A small spectrogram diffusion model, trained from scratch.
Model: log mel input, arch uvit, norm layernorm, activation gelu_tanh, moe expert_choice, num experts 32, patch size [64, 2], layers 12, width 128.
Training: muon at rate 0.0036, 13100 steps, batches of 256.
Data: trained on songs of 200 made-up bird species, synthesised, often over outdoor noise, 39062 training examples, 85.9 epochs.
Rows from block 7 of a small spectrogram diffusion model, named by matrix and row number. Rows with one number within an expert belong to one neuron, the router's apart. Each number is 128 + 32 x the weight over its row's rms, rounded and kept within 0 to 255. All counts start at 0. Numbers have three digits each.
After each expert's rows are labels from the 100 clips, of 14848 (inputs lightly noised), where the router gives the expert most weight on average: "peak on" is the class under the peak. Only what is clearly more common there than usual is listed. The data: songs of 200 made-up bird species, synthesised, often over outdoor noise.
# router: router (model.blocks.7.mlp.router.weight, 32x128, trained with AdamW), inputs 0-63
# up: expert up (model.blocks.7.mlp.up, 32x32x128), inputs 0-63
# down: expert down (model.blocks.7.mlp.down, 32x128x32, transposed), outputs 0-63

# expert 27
router.27:052194147115183196135093102107176104057146155150160118083164141126100089113166138161132123188118168067165102099146142129099154142119157104097121137123092080147071128101134113142157113151119182
up.0:169106134121130167123117175061159112101130121132114119126113152165099107127130141134142130172111102105085116099109117096181148089116100140147126120130141141101091098129164129048155135134094138
down.0:122107106122190129149159123146161135110148090113108099126119032160142218156085129115150098133130165104163132158160120131122096086127174094116182099124149153122179138081141217132087083159149100
up.1:166161144172125101068134099105108128160191115071157109151155094120164144139195099148219159090133113123100145125093117140139126090108131125154095112110152121109171085131115113071123076116185129
down.1:172135078180126116145119114154170106163138122126073127168086182155133132086079175065190115096129084142096189069155136093102125095107115059090116080125133129135108147085096113093153152079151153
up.2:147107095138153055143171111100061202151089112140134163188094078085190105102112137153159135109107104161094131118124092146157149119171076192150109089144113192116183106127165098141082104129130085
down.2:081146161197142103122157149104129152100066152081141119118127140129170106115105129128168109123143126130141179105064121164089183164108103108165125105106090144171124090099204089096110184090147074
up.3:173113135072141103100175143168080098099166125099120134120119182148085143125108157086089100149140147107122185127122118116111108086116113155082125148168101163117147072142181141079178072151138101
down.3:126119082155134142106057127130139112143100108144083138135148110115147093138113155152145159064113085111118128089153114142107096145105146064176094134132158112132099185145145100205110181130124126
up.4:062098126158137125150180129111116178080113132144147135115211102078094110134121148150126162139103049130155144120090119128169135182119115145154145151127175116186155136083151191112105152105144145
down.4:126179120135106140105127151163122117108113058131070126125092066119099123112193170132129096176097134099139083141138197113146170091129139083179143125057085142126124112109110121090192136108116164
up.5:115130155117129069104102122121060149132170149155170150064146134087084093121171125149124066076110105146131098187093156144134103105177128161165132121125144097170116153122140147094121117159149144
down.5:126127088101099188138163125170127139125133091115124185170120104175130156178147124173181118185158139129165147111218087108114189124127134073115141113140198131049149115127090147166108140169112099
up.6:132080128166115149111150167069053062113110153173179099188130121118143137155128124134145121123147121121127143165160088114173085104128117091199123101117140159124109136147113156100172133115127135
down.6:166146149119162174170100106174108168179164064129162152113140100144138094087159136197113103133138092104124127086118179113070209145182126158060124145137119097131143108167131102178125111125100113
up.7:107141180168133128046175115063120066120131099123063155192177143121108114106141127118167141173161138183141115173098097153176108155145131092107089128100148130129138162148102107117101076102159119
down.7:138185108149120160128149114057153096147160071201061142207089138175110133141132131083113175117144107104125117128128109080163124139106151148119080078146087113173140162162164087136143093062145145
up.8:129106150127176159178181109123172139114112158134127178079127119166107114125107148145157178148064135115115152154073164057125144138138138132111145139129120090165125100109144137112146109150106071
down.8:157145155105137166141115091111122150071093152203092164120145147096117105125131095131087109119159160120176138116148130136117160082146148118110170171142182168117165230115089101141178140168153130
up.9:120090116147093096135121199100131110123057090153161094108127088057094135094060146155112117194113145205125136161095162101131121177101151147134099147142109133088133143114123136136079124122158108
down.9:109127082108079153159170131108133177152122099107095097172136150167115070131126132081081088187145076067078088124145139085146126073118202124094096177134127136107149149127111087165133131073118102
up.10:118104118083147135074147140137098086119064104130138076107095142122169133135125088162117115150168145100182067132121126137096157127138124100160115131099128133117089135069163174122152138123133194
down.10:157177159103099145175139153122081126142163112151121119161115196090120098110165159055109126164153099096136181119172141128153125158137054112124147151128146157110142135139095114141163161147160094
peak on: harsh note

# expert 19
router.19:138143153085101132121197117126149107146076128062123162168131164116151129093073173107136103140184172178110131117124094173177162171050114182117131111132120126164146132195111096160077050082121079
up.0:083142109149094150095098165110153108158175070152141077143121147162184146114162164126151105090059160130085101124110176154066104131163110123091132129199100165141141101134044111092110072181092143
down.0:127162141166123185126113094135109068128146107176191104120083174094174109112164143142159139097104095058105146119157142098097131112144131089154132107222107197157140090119187117123099139151164138
up.1:181081151133164151144192129138170164100123105096146130149148136124095140184111155106133136139186117109175202126099149115085068119150119046122148123168161088152098117132164123074110145128112166
down.1:160134132087119153120124116155172126089125128155120181130148124186104109072157106169104181160101108143132123176105169141124084109165107189146149143152083147150175127154156140098124163150119146
up.2:083155127139193081097116119132145126111178094205100107111112091130135150114098109177123152100138191106102065151142131153114117127122158189100136159163119134087142122064110082126119090158115108
down.2:172183104109118134146142165143158117159113102135138138094129153121207126149121159064104173140133135126132100130139126090154121082097133154139095072142143088129122108185113105096073155060159157
up.3:088158139134150105062127142141168175084158150171017072094095131185113108128154195108091109100162120154138115103084111160125158122119191101064175103106139092135120130127111107103104164127144137
down.3:098084082086154169178108157153101068180140112132187151154109109118166172103130122103137119166138125100079149132171169070138090115106087134174104121129113121108163169139118150148148094127094142
up.4:171103167094130113103126123139123141115080141128149160128124085141103097139095146118081115171158145062223132069118147118096117165102140094098160086134146085112046099111245100096139166152086111
down.4:103169130151114122113110154080121109084074110106178158118101132112140106113160134167090129125071146114148144049148152183108115114136104109145123119126136128136154145125179065129171146104136196
up.5:210083156126139137140101135068109183114097125177145091137172108142171127080126099149151168170121158101127137094054083182132099075160122124164194097109092153137098165151166151118121145142128168
down.5:163102126113124144182128145127040167134161128150080163114137122154086188146081151099169138073108103123140140182105118098101122125134157152156188109123169143094099133091120176115092172136067096
up.6:148102143079105086111176126078134159119062172091110178076124063135115113150055126135129169122116119097116131132137208159130131124116128097133226098134118111157130109094135077191171136150137136
down.6:121022148100201091138155120138146115130098120084142193100140122174117105154074115080142136112096168124135134157107181120115165085101124111148166079078145172094130091122129074096124134154148145
up.7:106126118068139146155141136119135122084146145104194105108130103155157106088189174106157119150140150150140151159121130117101189169112119122102164131145152129150096115102050095114122128139161108
down.7:150179151116083141119116114129118110155082040100141138138114187095090088179188151113099176097120117129103097127128128140145121157124148104138104146182138175161081139140117183171134089108118152
up.8:129147120104128066137097145146107222139130127156135052151083096105110126140191094166150165116107130145128138143091101089094101120114146156183154161116134180151141151059122124123111126101207136
down.8:113112159200121085108111052116121151159128145117081111127178123151125110152065164124087102156121123116137146133164178148115091124132078078112102089138143106068133064114104090116098160132095145
up.9:082121180140157194098132139118058124109082121227122145142070185119117106110119112112140129188181169101132168182093114153112190128110080110098144108161126143090118075125101085144142122119160104
down.9:102104109114171106139117175140219142127093123097094082073116124101128157127148117127156126100090135162085156127132116116096129122147138095123137173096102101129098147057159085108135168205115129
up.10:095052153062115134063114152131120153141089163149094083175118109111183136126112097118177161157120131144169227099120080141129147107188146118092157140127099125158123122188177150123090152174127128
down.10:178134157190086075130074189114082113119134067116101167113141118113132108139101137121130100132157098131082155140081157117183088108124142134154141100132161159113114138157120150161119098127133069
peak on: no call

# expert 1
router.1:083148173111103126110096126135171052098107158104124153104102172126105084098103132135106117075148128136120091099181139158146183166079111111134179176137186173092203132154128136152147102164120079
up.0:164101184078098122156169091095143110057100139146172078131090093133147185122153134137111122119170140104148102110113166155093146130114101191111073150093115138153221131114137117133176138091149143
down.0:124138112159117102169166140045143179131188117171129111152133084090069102080059109148133125156137157116102137113182168143200126159152157109132176115152087097130113140120132090130131074189129156
up.1:117192121092118111170147139097068137162151115113132157166092192125162131179153107072140099124095145157160083115174143109141121112064163158131106145097102142139171120095126150097139097155153095
down.1:121123114143113116103074115133162100112122121088116152116147080127145181135103163137139144123169111154078169106079123147158119121148119127143118164146170108112146195100129097108173162088080136
up.2:116163119094114127125102097087161125120159051151085183085110119130152169108133136149167145102137173110145124111118103160148149146151184128120202103166087140173120129124144095088104141210162136
down.2:145091119167117132079140174177122162137074147086166081135131086144126160147131173120130147123164153128145113144120144103072097148156124065084124150113154194121108120103130176149129118112125121
up.3:086151096131160172095105060104108148129124092087156156099107117047190100110120087154117106145169175134126139136093124095126159106083101119094097106155136131133173137214087098102149066153148163
down.3:156159166106165124134166137113143116088138124158127080089142096111073177155104134154138125086069111180154133165146107144152169127050118170164147129125065106091176121060146158137105158129105168
up.4:134168192136166124060131141186166066119115131072104112077080136127076121126123129116146162149091141130146108163065199145139153099155156152095107118168090126165093140097142088090134186096120136
down.4:127113081152101160134190165084099166105106087164131117137203089121164135141143138177143141165159126083132158119182095099148175100143147114122141123154126102133124123118117186135143121085152127
up.5:097164120160100115178118164157173106139157082111107061085150120144134101110078109147088101097131123119119104137204111075147108063163127132119059158119145124132155148145139135098154159142111165
down.5:145115184113143142134095102131200155090157206089120159120168117173136173163167249116149156170137100117093088075090129089150125124158134129100134111172107134106127161168099171098087106115121133
up.6:166144126106120086064126124143107070139123065118095139065143096161062141158131169110158108151103126139077082194169120049168106182165185136098114055154146165165159142082102151181112168122085122
down.6:125099117184116204148152116186141148164141176151135123199135163113168131104102109209120134127083132093165144113073137136107130161135122154119168138140132125107087133196147100128132110112191126
up.7:120188067155146113134071178159085095139123143175082071115128120101169124144133081132188173158100170049115114147195150117130120140080091144081167123140091127137160112141147156111128114172153074
down.7:086173203109140103103121097104084112155102158111136195154118101153130065104177131113135106165126109125135117099100114154130110152166153087151174120155183062080136098117124137165130139105107138
up.8:097154118130117100103091152159176123142145138150132117153096110119127037165135149118100108069128154119096154125057100104161088109131187151167120218105122131080192102154128154166143123101096182
down.8:152133154130139187173125138114121085122175135087104123101136167150142200175132132089127168111138085162102160122133153121115205123068062107115101110129107102116051098128096133092147119121131121
up.9:132149153087114079134133122123169185067133127155178085074157075066178192118103132187128074081128141126121101136128107160116149123165126130153132126142081198086183146150115104117111092073140163
down.9:095150125087143123175107158087141137135180131109124143137178203201106167143169157127122089148142132140131117151082152130138149124065112153160126111161104105140101173080159136166101108153118091
up.10:091098102142144121098094149114121153100127067139115090136156152078141155107113100160081109149104212099129115145132132177116093129173119114105130135124069104111115113184129102134140113130185135
down.10:099081110066118175154163142135102173123057177115076131120112115128146148189111154125156140099115088175154132190106150097183117116135142141169106155122092140146150103098138175160126113108170120
peak on: no call

# expert 26
router.26:194113133169159103116105097160085142094141155169124141171136160134133173114145139148195187163151177114117126188095149168128159114110178128077095124154100082093112152068113109161147118064195148
up.0:141059124192140105132176123095123151115120101067064190134101057158140089163096135158128082097108111133136139184115109154069184074136139133154111095140090167134166150193124092163144144147186114
down.0:129133114092168096121053155104048122103174123117111115129056169129071134190137162102130099100098158161095131148099128163138116175117123113138112164160117110090182096135111144086115107110186057
up.1:119103207164169118128155154113068164130132143112129103131080118127235185136113162199090069108126095103153111163161176143118103109123161146125100105116134181143101136161159124114133092066054119
down.1:162153078163120104111130086140046129108190138125124071115056120092085135148120082136157140224133203084133122158092156144182136151144077114116106146107096132157169121143122135095162061097088066
up.2:086154179126139086075120074136138161187136151106088132147140112165104133088171125134143109106097167122107137183100113103144176114148041152119105138168153158191137111137163110124121154092086145
down.2:124129086116106128102178073184112111169122140140087099103110104103082132133078114115095150147110161180095141111134156137106074184188080063169116101126160112102168076143196151088151139122103094
up.3:107146106082209159147114123065139101093137115167113120189101143144088138148145116212142164128076114090088162134150157115110148137142146129162139162155134154120134113036131133130143136162115112
down.3:135123129173118114124112155201128175182107133097171137083167133102147065092165145075095088138159100157124152091110116124125184106157125126070182096135109067154124110169124048100099153096141104
up.4:185094140139177196107101102096105133102136114088091175059150164166163118168157112170121130133144129127147115146123141155103141062090173127088102150155095149131116128149174167166080121122096191
down.4:120153089146129117106115117158149068142164092133100106122064174150158143127135135184114135083109150126155106130153083161118123147161160161143158161127146104131102154170095194088153089194119192
up.5:138153085149192123060069122109091123140111078120036166168161120147177167142187097164164096115105109057110095137156110112133170102143101082076117126174115139115152154094116107086127170106088142
down.5:122139148115182118145129139135152154070174112105125063134151143083125130127170116116156187138149116110177078173135119196168161117145120121050168140136080142098104101110096093105167120119112089
up.6:090128089117099118138183098157060126168204177092087116146085084180136114154162137176114141132098146149097139138153090158144107139140095143118125123070151161134139144145132117071148159124075085
down.6:112096099181103088145089180104093138092137148185083083127129085175137142154157126137169161114125129126139115097116058129135137132117124182124131141106162148088099150114156122084149111150134104
up.7:111144155139083094150112113115131123062133130143221140091133116116133099181104091175130168166166147091146075111106130087105162135110100160176119090071113153098139135103152082113084073145120165
down.7:120130097123189139118130141170122142112156145103087057140102095202117155122148121123114167086133111119093118226092112106192116104115132121104109152170129137084127098142122166192193122143123119
up.8:110148165151120195123083130147176205144114128115174144168145169170133133095145146069125104111127144076142097111148118080134134156106116141185103142176132079212047101122150168120162189118092080
down.8:137226163125151138169122113182132117096139126157131075082141110122122174143130183056083107112087125133105134157090146086126102158157136098116172101132134133120135102155125071149152108122144042
up.9:112150078113148112120083148140198158116119111200151040065213106122100113142124159149105112106139131147128094071127141140123121090178152140147152131106119136125151139088037135134106125089138148
down.9:106138139124123178091123113160068084139191145123079074119098126134094133171114092109153124195072147122128161133117131145115129178141133132150088132130121105152203144143122078140150108162122067
up.10:093083135078209108140111127109157209141114139109094116144132118145067098114120119184126121107071181080122149118120199091130155166172158078136144122094121100142181123097129114112127102126074086
down.10:111187125131080119082138119052107115143162086101177145139097137130157207149114138175135127129146109129154187079183102128133094136087147160081125127197164117095083141124103126145117146185145162
peak on: warble; downsweep

# expert 12
router.12:106144093157069144086162104113131101165148101060143156128132155084150152064115150091131078116115139116138131103092146132112116163112103112150093150073125168177108087197087160091154106142160109
up.0:159060118064164138168126118172150131171078124123145130123140121138139102153137134142149136159151146092102135135169182084184104112138097112171117102100118131135139200102135133144103059115085142
down.0:110179160123152104118157111198098137129157070117090067128130119101139114165146157130124133101152144144124114094048158172155147142107155102114177117120108117138169141129105115141076185119111132
up.1:134098148175159089104148154100162113132046141137173086123166086095121068038090195143160139105044146110126099143107140103120101154103135174118098119113198115105152126136101193074086116150173140
down.1:125158105139074151118182047162085132146171143104083143185097196125153140169161114105074139147186110144160126089128161151141163111091130022127174136145074191135120115144118082184142151090140097
up.2:137085102101126172102123166176159110096086171113168098127070113117155141163155130121130118112183129145161135143139130076145153183117117121079089148143110089116109147135090154125161117074180157
down.2:132097089165154050122115183113106210116138131170094179121145053094134178120108113081136170096155138102147131125122048122118093072115149106142167076093119135092124127158142174174121138132067138
up.3:163148136180198126113139103200132139094095130158161086113085134100110141099136063100140157050109169074131126109154108122082107125117171197178132144137166179100135148103116168050108169114204142
down.3:123113143212123130120156085079107122112127111127149120153120116128109122109091105128085144139143140145168148033125097180135147161159135038157147110110100140144081137105180079126198138117096087
up.4:074093198095122164083134108091125124072120163163160183130207185115090125135161125124166067137102117156169153113158099192182137151134167099141103130074143163117154152176171190166123099105124107
down.4:117173135108117184100115123046153111121117100134198161116130091122039154156126142087109148111111117134153085141146164165116160110128145143118138133084090107121094164128150124053159121107110135
up.5:110137136147126171137087103165146137137106097075091162208123076133122167145161068119112118178141146136100125103197138182124150089105171078092156144112121130044113095110090078167149174073158112
down.5:124097153111129095115091140167148109093117133134152096137134085185095098164148107148142118056107164125146135215166085095193112140148132111126071114134125096178194120121125166137138101153130189
up.6:140089159153125091072180149090140105125091127047174068103151136144127120144093139178136080061130094144103110149152182132135090107119118071128086118129150159126161100143130129126073139115168111
down.6:102175099101194164125066103156143151113205134229147146130174148187147130119171123161148147163125147129081146063130106117130167124128169077127094129154120133097074098140143134107121118134132145
up.7:170132136166161104044151108185100127151105114110143123110074094119131139111124158116162118102115083127087161097076124037117112051139125106193108143128169168100175142113089144123098189119164131
down.7:075117128119107138132140104106100167142113087187154167122114149102142121148169158120105111156160105109140059133133161158105103126160121194141091116088119152151105072173102109151132103071164072
up.8:096118152179117185090140083133090082103150124124103160111123122124139151112058142138123134101156138133124125082093146160141150184160176124086096195112093170152133108139095153060182110141161131
down.8:112150183120100091101169162126129105078116130095147106117110135122125117191152104174064134104147105162170105164100143214191130151108132144161128105107073173164167168144142089119159159137100080
up.9:126197116113112090104091159100097153120167110128115106118117132108106134201141114129144170110086110108094161124097146037168174142140116097154139036129145120176112179130137138122151090157120126
down.9:120192131129141152133132098154148074133153113147101156161140120115193181110064115155167082079161173097119114154101103159152149095132113176109132082168131112067181140158093118099064111102140157
up.10:137137187146129167175141141118151098122165129149084163138126073122143142098141151164136226139152134145115147128160116094123116070054049112147125123164088082124115141118138171202113170040120134
down.10:100188205119130120124180124152131125126193077111140062136105089115148080148161124149136135115165131142133109101117131183134174138087156115052211086106120112181160135142103081098121156124075137
peak on: no call

# expert 21
router.21:135057067124085159075160138124107112176148058102076161159124149113095135140124109069105119125121096169069147110161117063171114086115101125169129133062150149111154165132104145105163164154130109
up.0:127062104104161220137112093140163154072114112122115157103124151118141116134124148049095093146113112160093115112135098034136132123126128139136141137082120107128132131143110101140121168127174137
down.0:101099187170047080158127098135149094116129177095116137137140128113085100177150135120134116099136104135151072096134171148147108173149182017109121137123160146080138129139166112151135086038096090
up.1:089108128093144130092140143117109147100159137133125192096120182143121101114125215142127085110132091152111183120116102114129114110105143131120092182075135114062139141135182117060155167158099116
down.1:177121208153113146160124071077141077161054128148104136082090117073149090142117118168107095177138154099190142130127121130136112139182090119121152129185140154103148142180132147116111149145120156
up.2:102091113141137146172142113114093064093096127156119152097109095109101115110101154173158064127155088125106159219121083140142157112207132108114094143080105147137126075171124116107165129130141132
down.2:158166096099168144141130121075122137136155123150133128096139166169130172097159116134139090175102143104102181093168126120101182111181073114070135089127105035108084140075132087137131117173138150
up.3:107112071109101148140060145128067166167148113122137133103112141190104152167137130103177176037063137130172157112133178156071134138156061156130043109096146133154146110087143122104144162169123121
down.3:138149155088169212190097157111145145018113174111102109124106135107154101086126069150112116135114121125142171069112102151137143100083156148123164052114158105137158114130197159116090129112086074
up.4:148113155077106123194185089125141186119114091147185131133076141126136150186161159096115139112136119129155147116121053129133092082060107159178143088112109107123145165136147081114146141124166156
down.4:145108088157135092091111115062123138115132181147093171138139123171103134128146150062130193125155135119081178092110099036114104088135149107139131061098161093125084140065087164084127124061084115
up.5:145038104076114171116160169108132123100115136157084179129101100141122155123111134113125098195121148137105166108092160095146084113112142136130077149132091108081091171174099157160125125153095135
down.5:146171120120094112105082054093151117126131129116060127154119214134115144162149158094131115115082130113139175085149179119118170123128081111132114108066106104128132141087084135075122147064107129
up.6:101099117118180130104085133128124136144124109108120182096153132083192171150081065173118109177125154136081124143140113177100108163213189141090075109121090141125139120151124076085146118118133141
down.6:129112109115099150104132136153172125159097162129118150090085189192137137121094114073081094159122162136137134165135142167189081124127104112152146137148093119141164117150139146126173176154128150
up.7:107121110123106198111161157101108201134138171116185152146144106107073089122136147126095053160124095114059161109094127084115088089137104089148122146070163149067148151130080117113164124143071082
down.7:121105128155132086127158053131126093103122158162128155112089161135165150149148141104145199078117085134166124102136145136175112171163148129156144087143128133180092093127134136114098118115136146
up.8:131204103130134044112093135141193203096130151168147137161120151054119126105112111184132113101110166125143103088102132148160084112054169129087118117151097138137120115155090077107098114088129109
down.8:091074092165076145123130143106099188198174178114081143147151103143130114184127199066142167131111120167130100158128101088085159193139098095172100103135162145149097124173128118173119083121117147
up.9:170096140121169179078117133083118115134123153166158184143115146116033138145167120053119115094127115133162130120169136180152151119120138113129165187098145139133034119160138165070125210133083109
down.9:124140126183139065106150200095135110112110131118119085137115097145121128116124128180132150061137210145097165127173128199179098122126094118086145125136097138098124198110144098118176146178095122
up.10:049176173107153212144126153086123227056136126110070173108178147097168118092173119111136117106081136126097101101109093148114132147105128117109132126145114138201102133140150104109094141143098115
down.10:164097107170096154106123130153121049144098180132122161052118146125134120129158078114085111161154156144037142104135143122144113061109067108119126198124107126111097088148142076093085146179106169
peak on: steady whistle

# expert 2
router.2:080168082099099114126107102159139094127112157114076170115153139199135058126147154110164144098148107137125112193116104113114164205104145101106163135188174172107138120129142158182106130137091081
up.0:133131125132142146162104094150138105121092069110137075148107121125115117117106180155080103172123109121095077164116172135081060129155150113151098090120181113080132153152137138154124145082148171
down.0:136125116153126117135132135073120189097141141151129138123169138054121088115139078127100108112127104163132199099148088177156169119110108171097099143087092195145103122162107148085140125154116097
up.1:109163167122094183090100096170136072124155152063074164104147158116106090154129117118120114110115133192128115111073151111122094123121177116171153132060151107119134180181159110063175166121078151
down.1:150156197122125082096117131154125095157160160098155093141101142098107142100101127108137137024097151180100111113053194145131069088122175144140140090143121107153115112084127082067113194127129144
up.2:104165184177096128113178094112112181077143095130173195132140130123071089098106191110160062119122079165104095159107150069193110112150194128115093131108161147093163085134086158166148128126156087
down.2:137073076110138178177150087169088143164153155125145109101129084140178185152154166160142198152144192114159154142144109067079193153114107168087154132151170118136115151142149118129103106133098169
up.3:093101104079162103104117091123131090116157132130165102119095147148149109163187157161190107162149129108151120140148153163150111171081153175116085157155077154152114145095141115135118076093185149
down.3:164120179152114132165145099108125184135166153092120093141130107147129164154089158136192105130164135088110157115078173072184127098093153153188089110145114093112153109105116099106150164120172142
up.4:131124156132137175139093127099115182075137180100153156146131088090135147121118175155063124089152144127147127141109163153082076094216168135191059082091157122105126105162134085160138124114153123
down.4:093074125125131169158148091063102202120112130129131158174113097110137154142112183120119127116122145112185143145148107134076179120185117186128146132074125124143141150131146110116138115063073130
up.5:108119140116112171053145106083150074097126109172122115155165191070071142185126118110121139136124132146111165113102166212128152153147135117152096153084079094177167156157135100077182101130127165
down.5:161167166146127101087132085082143078116137152157105107158116123079122174202200157082074159141092115139140133122122192206131131154169166132110141166123062189157166122135138101092135118063091152
up.6:079165180139195173101139118156103140134122096120124175126159097113127078118099106119204101139088104097158154081120072110163173126117168144138071121166164112170092079151103132127137103160167151
down.6:122109068132121097158146181071172111146151173146131074091108148135144113117124134147069105181149118154086107114101137154147136138132052151134129157169108060073156144130131114106089079063103130
up.7:123143102112135087174145164137123165147116086099073064095113047133180126131093141143115132117041070165186085064152150125126080089164147128133120136156125111181176147126118126070133141127111150
down.7:108136125149162097138128170133125212150143100099120129146141069137119085100073149068082120135093143171098131140164167129145033070174160136104149122171146117141080138145103117118143145163174119
up.8:144129183088095158156094068105158078078155196074157161158177158092145093076141188140150127102150100174185100135078115140125115138151121098137129137137156100152121128125121114104142082115150078
down.8:141105066141145152083114089202111121155136124182088110094137148169111145204079112092124141136133157102080097162171112051110085099119155124121097129137182106073105108108142149138129174128098114
up.9:097128161170104131086145137117151140111213101084140082070142087050142127077088126145086117096119189116091110140128157161113125094175140131162125138118166088153130071164140111137134118161171131
down.9:113096090123147125148166203091163156077122182146138151173143083104174189132113134165214125132134119127107154142168075116189196142114173103089199113125132111093135139104152156114120110119126110
up.10:135163135153101098135099111158141103131115108092110081098055107122150170133116170133151069134110101135140112155130183121141066117153128123131098156098142107114154063100136094127145158134142164
down.10:102186105180128098138105151138137064176133106143062174192140163189167099156155115069129075145108101134127102106112117123136123166135089088123131118145103128132137123137136046171133093140086091
peak on: no call

# expert 17
router.17:140130139114125123199083117149136154109155111114086104113165102157136167137088101170149163056103119100182106084133145100122138143207151151152117145159112104149163174079129101118098126087129193
up.0:195034088137161129130115116089111160127129135179166085155092144133121100132134159131112116168213123166101153127120127144109164132154133157151178102092126137140138104166116177109094137114098109
down.0:140138099133093127140105102120057134147112086170114120098160134101197213177097114191137094086091098120110153156091093079131138143150134156091170128124143145118184098134116170177123178129085166
up.1:085186114108047128114175100190113123165121075125146161189032080094196133135153116144108081140145148116089141116128061165102131163123104146100131082089185160146157121152130142103126166177146152
down.1:145118134166095102128128131045125150134096169095094170122105115112131156142105110146097174149171116134134182120099102108132145124068082111129152113138139107140112130121159088093111167137127145
up.2:105102101102108173093157133159137159123146121150039134101156090149122165154100120151175136093120132111142125067163133121148137126234138115106140077144162114171137180106086135090120185140156148
down.2:165145178137141081135171181103143094135129150109167145134128165119149074110181201077120139160113099128092146182131135093117129081075099152105158121103088092078139126111114123108125134152131119
up.3:172083052107134118123180103097117089108123118144116113193100131097167138148168180147141121121219118084175185095161120135185117099080079139147114166125120168091055139140143167141079122124153116
down.3:064165116153114093148134103086109141139133111097123186106031117105171167145128124094098101151132154177051194178103155130194110165138126168117112148125126112111112170150161113117100130111063147
up.4:096074148135212033087130164178114170079134197123109138168093082119152159101127194162128135159168159106169133123168137087098142138108119125118160109162139134143162080104161111095150104084068110
down.4:188100152131132135084125168115099054181123091168135146127088117125106098109077089168074127135094214081142082139139120149095114139099117135177171120117150129164107168160145158139119129119137168
up.5:101055121120109139127116093118112108164087102166133154146170138068168121095090081130167109153094131146176179084149149097152193081102123174106153143168089131114138124116115125149139140118157129
down.5:131160099098126151166093105169143160102135182144118169164131113155123137115117072187078070167096143151145138145157111112139134162109167144065150165096109112149061154189116083116111075131152145
up.6:151086131165156176164100162130100023081095092153172104128122139074174127085142157154124159147120139062189149077201174079109098153154163124098148123202121099101164175110161127110128119164122172
down.6:069141137085121082090154126152124147135125186154121075132088141154125085171138126125146157130141112136090090103157091140137082102133104148171147120104093172084083085091137130098161160142121131
up.7:141158126141129117101138114133122195066125105105092166123117151105148116120090129145171148118136140071132143123156127133159161075100164149162084128123119198053127136137123160099115052130153199
down.7:135147088125116124107125128148104100150109051172102115114076153118142159123109075159132054094103162137053144129129162194177134147110140123165164144134177096204092073144177137138096178130137149
up.8:148160115092171157178087067134127137094176113100074189104215156157138103152096106107134125172097090082168111110127105123132151129147173099116163166192113101122104162128193170104113083145116168
down.8:163125149093141147129088187145154072141100165160108153118109110132066120176153086150148174140140170113163165102113155148187154162108149111120121118119170085111134160136089129133163087163076092
up.9:122109117173156159134223149084111130134090095113208129156089121063155119145144205109112132191106118118130130136100151088120114132092151133158168128095090165134130104172169148093179101142097101
down.9:129159149129117092183140152121100179129103115056204167130138081122099118093138175112149137155143112074155118135145159064119115093117108128078161096125131125137107145099122112112110049150135117
up.10:145106108140204139102107175068140099092113121139141117147096182090109128122143139158172151166099120053140188157189195126143147128148153108148111115185135190120133110088134118113125100129137151
down.10:167132194114092123148088092108151165111120119122116174105185096125120077155103123144056217095116147175132159135119101101108137107129084123120144145130129073120089193121101085086134177114123095
peak on: arch; downsweep